From a checkpoint of a small contrastive image-text model.
Training: soap at rate 0.0021, 12300 steps, batches of 256.
Data: trained on drawings of small networks of dots and links, 195000 training examples, 16.1 epochs.
Rows from block 8 of the image encoder of a small contrastive image-text model, named by matrix and row number. Rows with one number belong to one neuron. Each number is 128 + 24 x the weight over its row's rms, rounded and kept within 0 to 255. All counts start at 0. Numbers have three digits each. After the name is the row's rms in percent of the matrix's.
After each neuron's rows are labels from the 100 images, of 14848, where the neuron reaches its largest size: "responds to" is what is common among them; "lies over" is the class under the peak. Only what is clearly more common there than usual is listed. The data: drawings of small networks of dots and links.
# gate: MLP gate (encoder.blocks.8.mlp.gate.weight, 640x160), inputs 80-159
# fc1: MLP up (encoder.blocks.8.mlp.fc1.weight, 640x160), inputs 80-159
# fc2: MLP down (encoder.blocks.8.mlp.fc2.weight, 160x640, transposed), outputs 80-159

gate.262 106:135101105105135110140115148113119134134100135088165129103087140097140179132101143123142158115079138168119136138166110131118082143139105123139095053132167120112130099129112139120125118156124150115113171143142170093112111108139085120145116123
fc1.262 109:113146134123127113149135098109136120163190122118094129128134131097121125167126136162147104108134146136099134133113119141146109124118148106109126115134085155092167160136114128162117069090120101110098136126147154159140105118169180084107076127
fc2.262 112:148138143178123125132107098153126123125159189167110168125076126149145136176178121131123144140081118132105134100128113167104134179099130147153104109132139121155121085135099127132100130108158136087110167103126140114123134120111159119094152143
responds to: tree; grey dots
lies over: dot

gate.95 087:150106145109116159140167171097127132138083149138125122137113161151133114108134090152118095128115149177169118147132184170150127094116108131151122176105143140140117128129094127122163098092103094128139139151163114142169143133132129152148145088
fc1.95 090:130168087117101161126110139139154118144138116127176091115125146120123162160124150106118135097078117135119096114151121090182101135122145129121113113135170109139134152113137164078155137117090123152089127142176099106096106117143107150130149117
fc2.95 087:118071160101106128139159110083153155117114163150109091110137132157083101131125120127141128107081129125131116101110113164102137090108114136097102120086123155118182125139116134114121124119103121129161108093129121133116077183123097153128110102
responds to: complete; nine dots
lies over: dot

gate.477 076:149153118110139160121127152116120117125132150115138143133134192115164121174163102119132140153155113106112115124091158175127117155141118097135130092154162105151068138138139137083135170138165171124114103114108152123098116118192125166106176099
fc1.477 070:075100106130146126144138151100136151135133125123105152141117133152115149095142122136145123140055155131130168151124146161140098107183038111133129095139121128150162086094139145134159145113126156183151154132109156118070152080105140130146121106
fc2.477 080:090105134135133167136129119134097154123116166134127124108169160124095099140152109129143083124131150160087110118130141131173079120120103106144112113164157142143133130150139126105124131125109114199123187171102164174130165162091133165158124087
responds to: five dots; purple dots; green dots
lies over: link

gate.39 099:129083104098082141118113115097127119101104164155112104061081110141131123065111129131092117114151135150156138138123121101125138124124127138113111082090083101121106141145132124141140127128179117130127129114133143160116152144128124057131131121
fc1.39 106:148094114131132170139131157068100117137126139170127137112118115158111127129130108146147148125113131167137133124152114107141121107096118126159105118143118106119156127147120152147144144126134183130114108085118131126134095178110104107182124143
fc2.39 102:145130169138112140110125141109139109122143143144131142129127107144129146164135081124180150151149126153154117117116126141106123134118088138166171135112148159130169131108121118142160148096154129159123163110139091159114146156124075141114136082
responds to: wheel
lies over: dot

gate.283 134:152106149174141154117138105190108139107177134116114162108139137127120136116150145108091125130170128123117153165136148158152093147167064134137139112098139139126136097168152119133127110126071128134173125147094116168094121116115137129120132162
fc1.283 142:126165110180104120097077096132146116144019124134140149165116111104110113123138125129133130127147112146149117108127142131143096148119122174134136226116119124107109130109123133073115107139102110161153145086144084112110134076127098149126124103
fc2.283 118:106156102132161128108158117119149144151080129151108130109115172101118131151148083144166124138102091134097107121175131180107190137104124105108128151123121129112096117086128147135122135094117118145114138105109108083132144115076140138136129086
responds to: grey dots; complete; black dots
lies over: link

gate.92 083:124146069087097102112123105163163142105145122125100133117149131146128147128146098128126126109236150124146103198143119108108091144172136130121154111132119106138127129126121120156099137155142160083148127155135130151135081160121148107102104110
fc1.92 088:132122162165159113169142132066157145163128149132139116133118124121104107114133156147115145149084130101126126111106149105147140120101123160141092111136134117136125105136117151109164158135183110154128091110116160121128154111114124109149127142
fc2.92 086:123138131165142153134151098100147128105116111127110105145135109139116157119147147127143144143100141142126117131136137171144144130139151126153162093134140140121129102147107126114130175120128145107135146103141121178118155147103140121148152152
responds to: five dots; orange dots; pink dots
lies over: dot

gate.546 121:151100153154146163067109139140149126076156122077127145100137110146143135094159132140092139142152174133102125159107146118142130192140168132132126109125166137113142110118103165147131134125115127133142090101134119145143137104109110064129163136
fc1.546 121:101158129167137108121127144147127121092084124120131118169143136119123160131141152137130160156093101115103111136119163121143104153172118121129110129123131113089155157128116125089123119149097146138089151140107146102124139084116102174075138120
fc2.546 115:139135111146151165116077108158112157170079142114122090118110111146128140147149126118122146137122127092098116116144138144142141096115170145142132101134167155107163105116151141123133157135112136136125135145139125113091140067175077124168119108
responds to: grey dots
lies over: dot

gate.159 133:099096084134115129139128166136111161151219130097132115090110118151112152124148152173088113111118124107150162144080137134106126110155130148079148057160126150149099113160136099162132156128147111111138095151108123165137152156144115097154116099
fc1.159 128:109163130113095081119141130115114149109086149128149123100145152121117111149100118147108132086104109113153143121116108128139181119111165134099101111151111081139128165095143126149140100114125118120125149070095142111144147155165162097124125076
fc2.159 130:135162111061136117110083115151109119130090147155104074151094125108135102093115129103126114157114123137154132107159118127142158119132118115149124143120112116139144127107144143115135106143115143141117154171149080066133099102138141085143113120
responds to: complete; white dots; grey dots
lies over: link

gate.636 098:150142088132139103129140140115154149132119121123145110133131113132130114143149123117138116136129150123109101148131175102098087138162117092099109095143131102175082135138120129166129158069131148134125131113188115135135137168120162115103127152
fc1.636 097:143145104120121106143087095116125133093161162087130101091149144139083149128139132108137135109193132093149136183115127170131130138118120129139122141163086144144126093108158104107095130105087153138157143127127182123148108085090111101126128125
fc2.636 103:112098138142134104152152135152131163174140156106117131128124110094148130120125148101132114129154103078177090117086124118104120137113143084135078084125086109129113149099193121090130137117141171163132127172123172132133143088113149109125128077
responds to: five dots; tree; brown dots
lies over: dot

gate.532 146:092155126127119101109112177105143127139145107110155150131150164122118137151133139093103135131162160096138109099079145127117143138123091147133130121097115084152159114113140118154129140097153156105133106149150107128107134127175144121156108118
fc1.532 126:156099120162137145141135081118112122104113147122113091110111124115131155082114101113099126139144125119118097161117110114138128130122138075096103114148140154092139125153103139080139122170130110161089145103121137155142131142061170106109135122
fc2.532 125:138130159096138143105098147090148130134192128159159059114143169155087107121137105110126119111146134101097139110120143168159083126124128147141104114110123077170109155124098108124155149127111142106125153142133103123120124173153128126141101129
responds to: star
lies over: dot

gate.247 107:112142111128114118138124141142110210166131153086105159135144138118128168139119135118137114146125143083162133143110120134141124100124134109115089122068092153140120146094129127158130087160082141139135113134135125153146122176135113105090151123
fc1.247 106:104145141070107125134136147154121145055091134150181145181141169158122135098113109110100110124167140165118125143123118120110111103087113115174134126112157141081112134163152148161111110150139094141104128130119100094135149097132115122126117092
fc2.247 104:115162123132110107115139097124156155104119110132101129156129096128142153074134136155126194129182139201109133139129103149139129110164119112151146115105124100170092146111063137137142132146162098143117184127135106137154102112108112088113133130
responds to: star; nine dots
lies over: link

gate.33 128:150152124143087114137138127131132129107096132127172144163089098137113118108137128162119125170121160140164152137150114138142146133143133123146075102136096141068133089173137116153133146116145116136128170121126105121069093069148201140133141123
fc1.33 128:124166104165084121127128142130138111139163102091117150148115122096113133146125118114123124136132153128116137137167079113131132172099128120147094060132103151115101113123147135166154135103141121113163100103133124103103136118170114147142176109
fc2.33 132:134144115121128092103143124111166079134106178135136133138093142136152120108150113097172105108153138139093134130100133091124132166107109156114126190111143141194122128101145128145159124139142110127147117140130145157140139167138038097146164100
responds to: star
lies over: dot

gate.439 111:112146184144130127147086127141123147112168120157125125196127149132146113104113179170123151108127159126138139145141166128155094136120115120114125134153069139074127113107090071128154098110134142135115160132165085148161121138138159113136097129
fc1.439 100:126116105120152127124160148118111099148092125129143123066165074098145134179157116103137106118133146141089108119099149125123158096145109129177136125111196105175132146135156180124123156132160144109166112150127173135091114112165102134089135121
fc2.439 097:093099131129112091155148168121148134110065145062102115098158106144114104142133141134091127141132130122132119139157149112100153154131079134141089126147145117145144134137087117134125143101133145068120099134185158189170110142138124126113152081
responds to: brown dots
lies over: dot

gate.317 098:180159109134107146139138127133090137144159165122125165121135170128086099102105142125169142076135124123103149119130156134129123134160115139156110127153091117094120164155181126100126101083092136124141108121072103119111106112124104160173134148
fc1.317 094:119147159146102134149123119125145148132107151093112172145152156123144129124147159121143133079092108108124137162155104144147142146097174118150115109094146123123148165135167135076111113085166147158111148158146100118120122147154105104189093102
fc2.317 102:092122141116106137141119119115104107099114130166122162130122146097092108126105119142115121164130135153161147178115139141122138145120180103119129123094099163116100109130129113122136092122145122097120121114132149141105142121146112116141140150
responds to: star; five dots
lies over: dot

gate.168 111:129121154141119148142197131135105128153121133145147117122094132119125143126124158142131155128140106138139119101134153136127119129138172159159167119128126128125086148154083137107192090093093122156103099174171121115159137102129107147142150107
fc1.168 112:117126156109185139155114139147139153145140131167120110108143151119128164101148126107125120140095108146129173137114154132106090132141161112143127131141153125076129154122099126114135131095126123159083101112145117146136118118119063120144132161
fc2.168 116:121110119114169082151166177096152142138127163144154118134145135122136156113113113103145126132099133151150120164112103131126158085160153155127112160117121086106117157135124133127168143137135141153144131149134131178130136146139065159137101076
responds to: grey dots; wheel
lies over: link; dot

gate.391 116:135125134146160136105079166150138135134125163118122126153141093092114170151136121139171126165165128117101138114149135143108147121125120138145163051124164115145099133144149115125139147119140177103099092140161164124129152119138137168122144148
fc1.391 125:146146099118126144151179132150152118141147161138147132120082150116155118129164101107150158105090157104125146127101108146158134111121185111121098083162099136122129118114113125135144117126136116128129106111130172092077130130162139122137111104
fc2.391 117:119094106140133139144171131099110182120152115159094146120134164143135147135147098122116119121154173071100167145081083076105108083135111099138128119139118161180097154143115153144152139154155129117134127112147135137154132144129080105102124135
responds to: grey dots
lies over: dot

gate.152 138:168143115131141149113110123141132137123120158132104118121174146115116102101120158126146162099130139134123107155142121141149130093123108106116102154137139112166146133148131127114119112193104169120149103074069133120134135181125161150139122127
fc1.152 149:170088105143130140162136111107137151121124089163103150116077120144116121103131104114129137150127136134129140146175129148118163141143161122120106130144154098107134103117157107135124176139128158156091130123126109163109136136112216121137137118
fc2.152 128:083121094120170123140124120125140127143133151080092114123134144161120123101132161171129152099148139110117112141127109088148069070149145124152120150076171164158102125152132131123101110156118108114149138090130137169120135184124102145152080088
responds to: tree
lies over: dot

gate.1 081:168146128130096120102151137124163151147109154130090148133155108146102131121162111088153114147141121115181143132140142127157125135143144141134128112133148139136135130108107160137181106113110151129137169131122070160159120135146099130110145155
fc1.1 082:117147097093109110104118135115107133101151109118147120100108093152106078168104108126166168131163111167187123123139094133105170173120136124117125100150069166145120117143088154136106103169073138166137144089115102116128117121099137115130160106
fc2.1 085:123135156121107115170140142141110122120147104129131135141120158118146128185135146145124137136208118177125114143119117146094164166107129123108180150145141130134100112143149166154126121156068140154108096103134085101140118152106125137097146132
responds to: star; nine dots; wheel
lies over: dot

gate.621 068:132139149145151129106162145122185151141158146127081107117081122127170124119148138135143147122114114118098144148095147134151138128140153119121138124136146157135163090166119146129109121124099094103102098131102095103141149161156124132156105128
fc1.621 068:136089132119095115140087072110083124139137134133128097137080140152110067102130099110140126133117088155158130124151109153126171114114105126114152117152095155122110148116145151110115102111147153157123178118114122121137147104148123124094100124
fc2.621 072:124132140143093109136121129131126113133157149126106111112138146157142098120155127107153160154094121179115116128127130108142166146065121180117143124136123163124132114147163170138125139108135144134149187125107163115159157150121132152097101126
responds to: tree; green dots
lies over: dot

gate.241 096:128166068097131069129161108147119120112141138097093116125143068121123108127143117134144141096161109127121125078156117127147126134166126119086106134139124143139110146125121122108139182129089109126136109108152118137135149134177103130142155127
fc1.241 094:119163120131148145134097083141112108078097134167086127141136190160157097167125102131127061180088141157107108087126117151166172113133097161111115121153159172110112113119121138193101166146117139097167127132125140126153118128136123118142170128
fc2.241 093:112148136131106165111100135142149081124128146108120106147109109135172097119138130156156142145097147127106157132160095099110118145106124150146101109103112184093109127190138173086133141135090154105099127113110130111144091107146165169145114115
responds to: red dots
lies over: link

gate.304 136:104128083079150120110147128133156109122136133122164136140115150126104133098149131139109176132177130126113131096147141116099112121151151141106194148155099113152114114101120128080116173146080121161134132123166126169137130151109124080120121161
fc1.304 155:089073124170173123122135130160097117120090108095111149106117151093115114067090122158142096085107117136125102149157157103136094107135127136122169147133110145160114146120077149130127092117128100126109143107105119107143124108101082124135150131
fc2.304 135:120142110079124118117144120144115121141105087151129108132136147141163166137121089126158096080136124136149168133120154079070140094140134151136139203102126108155129113138114125138135130142085133125126114160121104130119178142140114140129098096
responds to: white dots
lies over: dot

gate.344 097:085164104093139104107175140158117120111135113135126104121130147143138126095119159116138107080140146125135134124121138125093123103110172129101104129164113097177113150149169141128153162143098127123117164120116107076104105120065136157113155125
fc1.344 107:106128100175119094114100138109177149112155147160101149133115125126133139131130154152153154091148142081104140152128144136104128084106135129168140118132139117106135114174136130108092122093155140152164150160157136118136139118110133138170153134
fc2.344 098:163140127157179129146173125148172107115103134165092149137120142111148132115135147142137120141133100114094157128157143108123141173130102092156086088127131130151109102167153176107151095074102134139124127154115130139140125112145094157141138139
responds to: tree; red dots
lies over: dot

gate.560 069:124149145115168121119124105092112124122117110157139129071110100123175116122106115122109133120141131139087144093166155155180106135067105120111145127113093120104148148165139138165100061126082092115136117121121094119133117123144133122134140131
fc1.560 076:132133120189135151165140119123127088139092111152137177137133128144107132148140102147144152112111151143112116128145151148126083125144123117115133128137126135145133135131102122098166151158074122169091173153168171115136176131173135157101107127
fc2.560 073:141121128125149133159114171111176124132124143122083125169086137141123131113111146125115172150118164167123133138147116096105111141140115072140135093120187129134122154132115090126111134129124167126097140162130131158101114165121098128103120151
responds to: nine dots; complete; star
lies over: link

gate.24 166:078142087085135148104173158150141096114120137133107137111091151146110143138145131125128144132092116126137144121144147126122081099126117123162126107112102116159097138124099141154184119138118119126094135128105123106103095132093099117125114146
fc1.24 149:100163125127078109119181132100126157113098100136108113152103133128154160137114120122103160143094138112114152109151143092123130087129140142156120125101096109164083144160142143087222138126116110165121167141130125104105156149085070121114126131
fc2.24 136:145135120104114099133126110118129129128136111141117129115185132075091143129127136196136133084113113108118141137141119111120128121125135116106103136102161112137120132181119106122147105101115110145164153122053130123128096103159104127099119076
responds to: tree
lies over: dot

gate.298 094:146091080128102127150144172090116142110140120130126123123136114117140152110160141144145163134104173128167144146133128145125105108185099121125128114102131123160130118149133125133102102136117143176108133111124134179149149146136146135103080110
fc1.298 104:133144128103137126132096138123105116149099125132100198134135144193168100109129127142134123156142116164126146139100104089136126075108077146168152134160164120122150111131116162138095127079096093117112132107122119119143124158105147140124146120
fc2.298 103:113119140110112156138116122118129103143077115106094136137125097094120090127093120129173118123108111157169094122130116124130116134141062130136157153121156148116132120092150160172117122119151089102121146135109119098125149055107127136168099125
responds to: grey dots; five dots; star
lies over: dot

gate.324 094:130119142188159101121151170101120146128117110116127142136126067134101098121093127183138090142151105158149113148147145127099131115152132106088120113145121193135095135169133141125131129117114106117108107146172122147180144110136116197143136131
fc1.324 093:083115166165121084083144161064140138134107115144116127147149100128149109132154119157126137148164150141059134122130142143115111157123105105129140126107152088117107135142165166139174116081108146139123110115144116130137142124119099130145184132
fc2.324 092:124128146147129139108103131152161123132061168158116134138149126133086108095149112139120119122158138106109068149144126144143154168137134155097111136126147121154107129144138094117133182128133067116140105131130140132106133104125167195099138117
responds to: star
lies over: dot

gate.178 117:165147120092148137086137147144104104107110111180129133088175151137108077088145116165114164127141140100141096167111135115151126086145128150133088139140114122151108121123128128146163120091107169137127162146146105126115151131116131125075158166
fc1.178 122:047127132139128093168138095135124143114151132096149133173127162121136183139087131103145107099143125115119136143092171144168140158098128084109110134163110142130108154166127117122122088152090145111140129127144158132139146124159127127164121139
fc2.178 107:117122118144121120125142169092123163163090131120124166162177114112146109113172137181115160102120139085138103138149113136102140127145064138117119151153148142129150119152122064119125175157152147103134156130118133131176140127117139114129118116
responds to: five dots; wheel; purple dots
lies over: dot

gate.64 073:086138120140125093113159097113128175116100142140126132110145115188148154145138149155088125123130144109122089130088152123157173117166107127121132097165070127136131162128151141131132119130153138146104161169145109170147188160147151158137108142
fc1.64 080:148115097152164116139091078141107121141106130150118133142146150137114119117077165132106141100160068147143124157073180153123163170133076140126110105136126132162114121100130126156153163133095134103065152158128152117071129104132130132137132127
fc2.64 076:132122127134118097147123093129131125163089119139121157135119147170150141097105158137171105112088095163097116142121140098108134108131054134125113143141127153140153165136124107141086125148116149103085129170121149176094132118131137122107156160
responds to: laid out on a circle; loop; chain; kind: complete
lies over: dot

gate.127 089:160157121132140168110126073104117139116142126102164134156073085170132137148161111138137196105097139106106117094137154120107105147107121102147102128145111152129124134128109132108171104128105108117089161103126141152157083152116149125125133113
fc1.127 088:143133125097154125112109096117104135115151126125148129134091118148143102143132084138146168118168092089153128119126165119124184153119117095150090093146119109122125130121125142086182153096142144099132167093148177136137097212158136106136138125
fc2.127 094:133137131144150168125127106136094102141156121112128132147116139163138092119118098181149133100137115093164095089120118074142146100107092098137085116140131147131126112094129124130160106102127124131142125104105148117131144223134139123134121101
responds to: tree; chain
lies over: dot

gate.449 107:111131118095100101179097118088121104137129142128113108107117129080077146103143112151141126110145140117127125104138111148135169107137109125126104128099143128149119157157086124152102101148123126150136107138114120130092161157108103135124102111
fc1.449 112:108092137165065135110096123147152147153137165130148110142126119168140134117124137096114109168165133119147160122124141142138097169134123165160166103142130147095172102090133122125107123152133127128125127144120134131159129125115106160125139155
fc2.449 121:113134095087156104129126175122145157129134112177150114102104161156103143121163117153095154111080102113126135049124117150177143137122105139161091123130139086156150124111133139128122126149087125150144124089103082109113141175091112115174113154
responds to: complete; seven dots
lies over: link

gate.171 104:136133107112184139097139194147162196184154162106091105106123116137135130127105157141117118133152139125085142132139092139114093143118107104163156126140128114174166141129157080141111135147114132134131122126157135113134147120114138110128159105
fc1.171 102:126118145155027082126198118125120138166108081155144150182123132131102153140162131141113156154125108159131132075137176119156124082123157109157135132124096134134150107154111109128156131110110114137106164141160102087058147153118146134166113149
fc2.171 099:127122153099112155122051102122067109193123170129119140147106140147116105134139113158159139133142093204132151125116150109082136150117122106170110136146131124082172146130129112129132099148167097113085121120118119118100094092149088129106147104
responds to: wheel
lies over: dot

gate.474 096:157141159157156143118069143145117155121136114138146104133104114118146119126115112119129128081146155142110166163106112137133109133096092114109141122142126088123156109153136125130078126123096149133146172153179139132078155189127147100162120081
fc1.474 081:180134139121149116119067133159104131078146145100111116145091148143144095110138121108121103120096158143103150122140097119119103138129097101145129147095145089114098094138146072112070124122109137139125158122138133097119137209133152109102152084
fc2.474 092:096113105104153130120116119129096092156173115142144119153129150169126142103143128150137153162072148124132153047149099109163126137124085096105138116162119097144136097135128159103161123161140154123134126126111133116131081124103131169125080133
responds to: red dots
lies over: dot

gate.358 079:128150153122140098134114134120173113128135108147115121093141151117138109124171130147130133165111151139100155115101125125148151128167106105156113087149131129129144147126153112130154094117146174054112141151117105152116100140174124140161167151
fc1.358 096:136103142074120070140181146105125122144155079104162102152094120135127107117123155138098128127137116170165119101124127097117116163115157185156137168138159099132172086183117125117187177133076138161094126123166148123078146134101085156116098137
fc2.358 088:119121149107120118094164156147129123179154162142122131123135122125138118150140120121138060138135144138149124128099140130132123118159151169132150182118129135103123111145100140196169113120125142124132082144145127096106148143139127123119111113
responds to: complete; nine dots
lies over: dot; link

gate.19 085:109127111100098135115100071087144120148148137099089128132156152129111137101154140138100168113137091129114098128126099099120152106128138162140153167133151114150096155148128118115147122132142128076151122121146137144088110071170153150118107124
fc1.19 084:118132134102122132113165094159103096079183144116139162131131118119099107112097132131097082097120129129150170165152097139133179091134122107171148123136080145124138166122133133121162105099163141092128124130142137120125112162118164126133169116
fc2.19 088:148139079120164110117062134122140161047137152120164163105141105129120072147070127114143135134147127150150116122096139138114154131120082128143123132150107145133141127152126098159123139176153164097139117136154112116132138061128148136141155148
responds to: complete; seven dots
lies over: link

gate.508 098:141180127105119122112096154080104141099215132132129159128127109110127099106153130110139101140098142127163115127113127094074148099109091081080143137129088111113141148138099114105097155177144129143131140131125125165174162130165156093141115152
fc1.508 082:112138117149078153093098152138156084134117148134132129143098111127148110117114148132141120096130150131125142081127082099164128113130144077156135130157080106150159144154074140122164134195151151132146102147174126102078156110108113133139156130
fc2.508 079:126120118152157115103139123139171105082094124161131119130111130175116161093118142123120118130149120164110109147141130136145144082127133115120131124105123140150130104164107126163145135123099125132136113108143082114080098064143111148079129110
responds to: complete; nine dots
lies over: link

gate.475 074:144129129119124161160120101174124128136161161154134093132156156103160146093171148130131170177128103100120136182152145186154119076133149127127118090118139130120119103147118105119101103124170099102156169122179145166175121097126141099137129124
fc1.475 070:161133143175130083116123114179130104134107121125104125112133150152132124127160086116081125124121112070118107099085112120138120135140106183111113155123106102141133124153124159138112086142091146118089079153113102083129210168108119107147128141
fc2.475 070:125168140110150155140153178131125085121116140105148145155136118123185100132100095158103149111135147109136141143093157122112116149121103218149156108134129111129101106174105140166096143139122150124084140177104093052146128107117156089149123131
responds to: complete
lies over: link

gate.306 167:118080138142158142105130157114123144118224115079109138091158118097140144114136137128070134138160139116118137149145125113131145110157138134146134018149162136153117137121124133128154128141122127118133110121132166158117134159115104102150143172
fc1.306 159:118142130124086114096104102140144102095076168126126135137106094177130160140105128102123130153144151136096134114133149135153093132120099147132114133119149157093112122146117154107101126115095134140138140121098139142139129083097081145098159167
fc2.306 135:102130169199143130145103124098133131115077111155148171151113126113151120133075116125157141143092093194175093128143151138122111147127171136129120145119106101129145123146119110149148095160141159130128153099154132187099113107132078164128171112
responds to: grey dots
lies over: link

gate.150 099:137138134140127133134159166101119120143127146140127129127148131132154161118131135138127120121131143113138160150119109164107122130134134114171122155117155120118082147146077155171141098130131131143154161111109135144124167129111146120078094156
fc1.150 096:091136131166111135148153119158127079133112099102108090125148142124153123135095133138092125127161165121115142113128142145160145141135155147112149092154125160135154100079096121147107152157147120065161114174110136138129131105161134116126169111
fc2.150 094:094118119130123134088131191162151133142126149103116155137149165163098157112119106125103102124143190124129165127139103148170091125137154111162133161172156102085102152106139116153117132115103140095146120152110122114143104122113113102103119129
responds to: star; teal dots
lies over: dot

gate.309 095:120150141121112148117075124128148093126142150136120166123146126138124179155089104132098139149135145108126160113135111159098150132130120140120138175115137138158097171133134123129160125098117144107134142162135157072103087155108185151103148136
fc1.309 110:145111143160147156114124087143114093130173107118123160125105150139121145086113121150076136138080143119128189111119109122086127112116121113119109126128133118168142201142132158103152126107123132082137138140136140136135127161103150129130142121
fc2.309 105:114116161159123135116094087129117132113172175093132138137065126119144119118085144112106153091052090098151125117125125148105123110094081118110124133123115104117172142144164146098124138105115143106156150146114122159131125182107174135115116132
responds to: nine dots; tree
lies over: dot

gate.416 087:111124118121165116108137115113138176087179146135099116130124157150113139120134177125118157054115127128208107104146132149142142129132113114119129133074132139139149158106144124109103095098075150128115116103157107115165139088111136154112130120
fc1.416 084:145107101164138149107107121148121117110127119119125147105143113114161131137075074102133102125119118128060136118110118116132103148121168131159144111137165102168117144162117110140136161092114112129148133118130138114124154080157083140095118116
fc2.416 087:174115123158128110096170129128102112107107113124124154136186101136147146132113110124122153149180134110111083141145120145074108165165174175122145132180102120173107122115102137112146147091145120118140106120121151167110143119110137121130137145
responds to: brown dots
lies over: dot

gate.571 098:134099143108127135124095138145129109109176151102068097101147104122121130130139113146123145134160097114149117176170133112131072118093097125082145131127147121129105112106131126153105153115113130133089102141162150143164159132133131124127127165
fc1.571 101:110109115140140121084146130083155118142082123148136133119135162102095135162105123105161099129100125156135140129073094132151128131143131156171149097118122107165079125145131143137168118139179122132159110130121155135114139117145159112147143134
fc2.571 098:109094113133133134133125145088119116090119103132114176121169171162109136158123117096134133120125122148133168096117135149149141125133099105145146124080138156124151165131112086153135106131130103086149124144113182142103130117137180149161164109
responds to: five dots; star; red dots
lies over: dot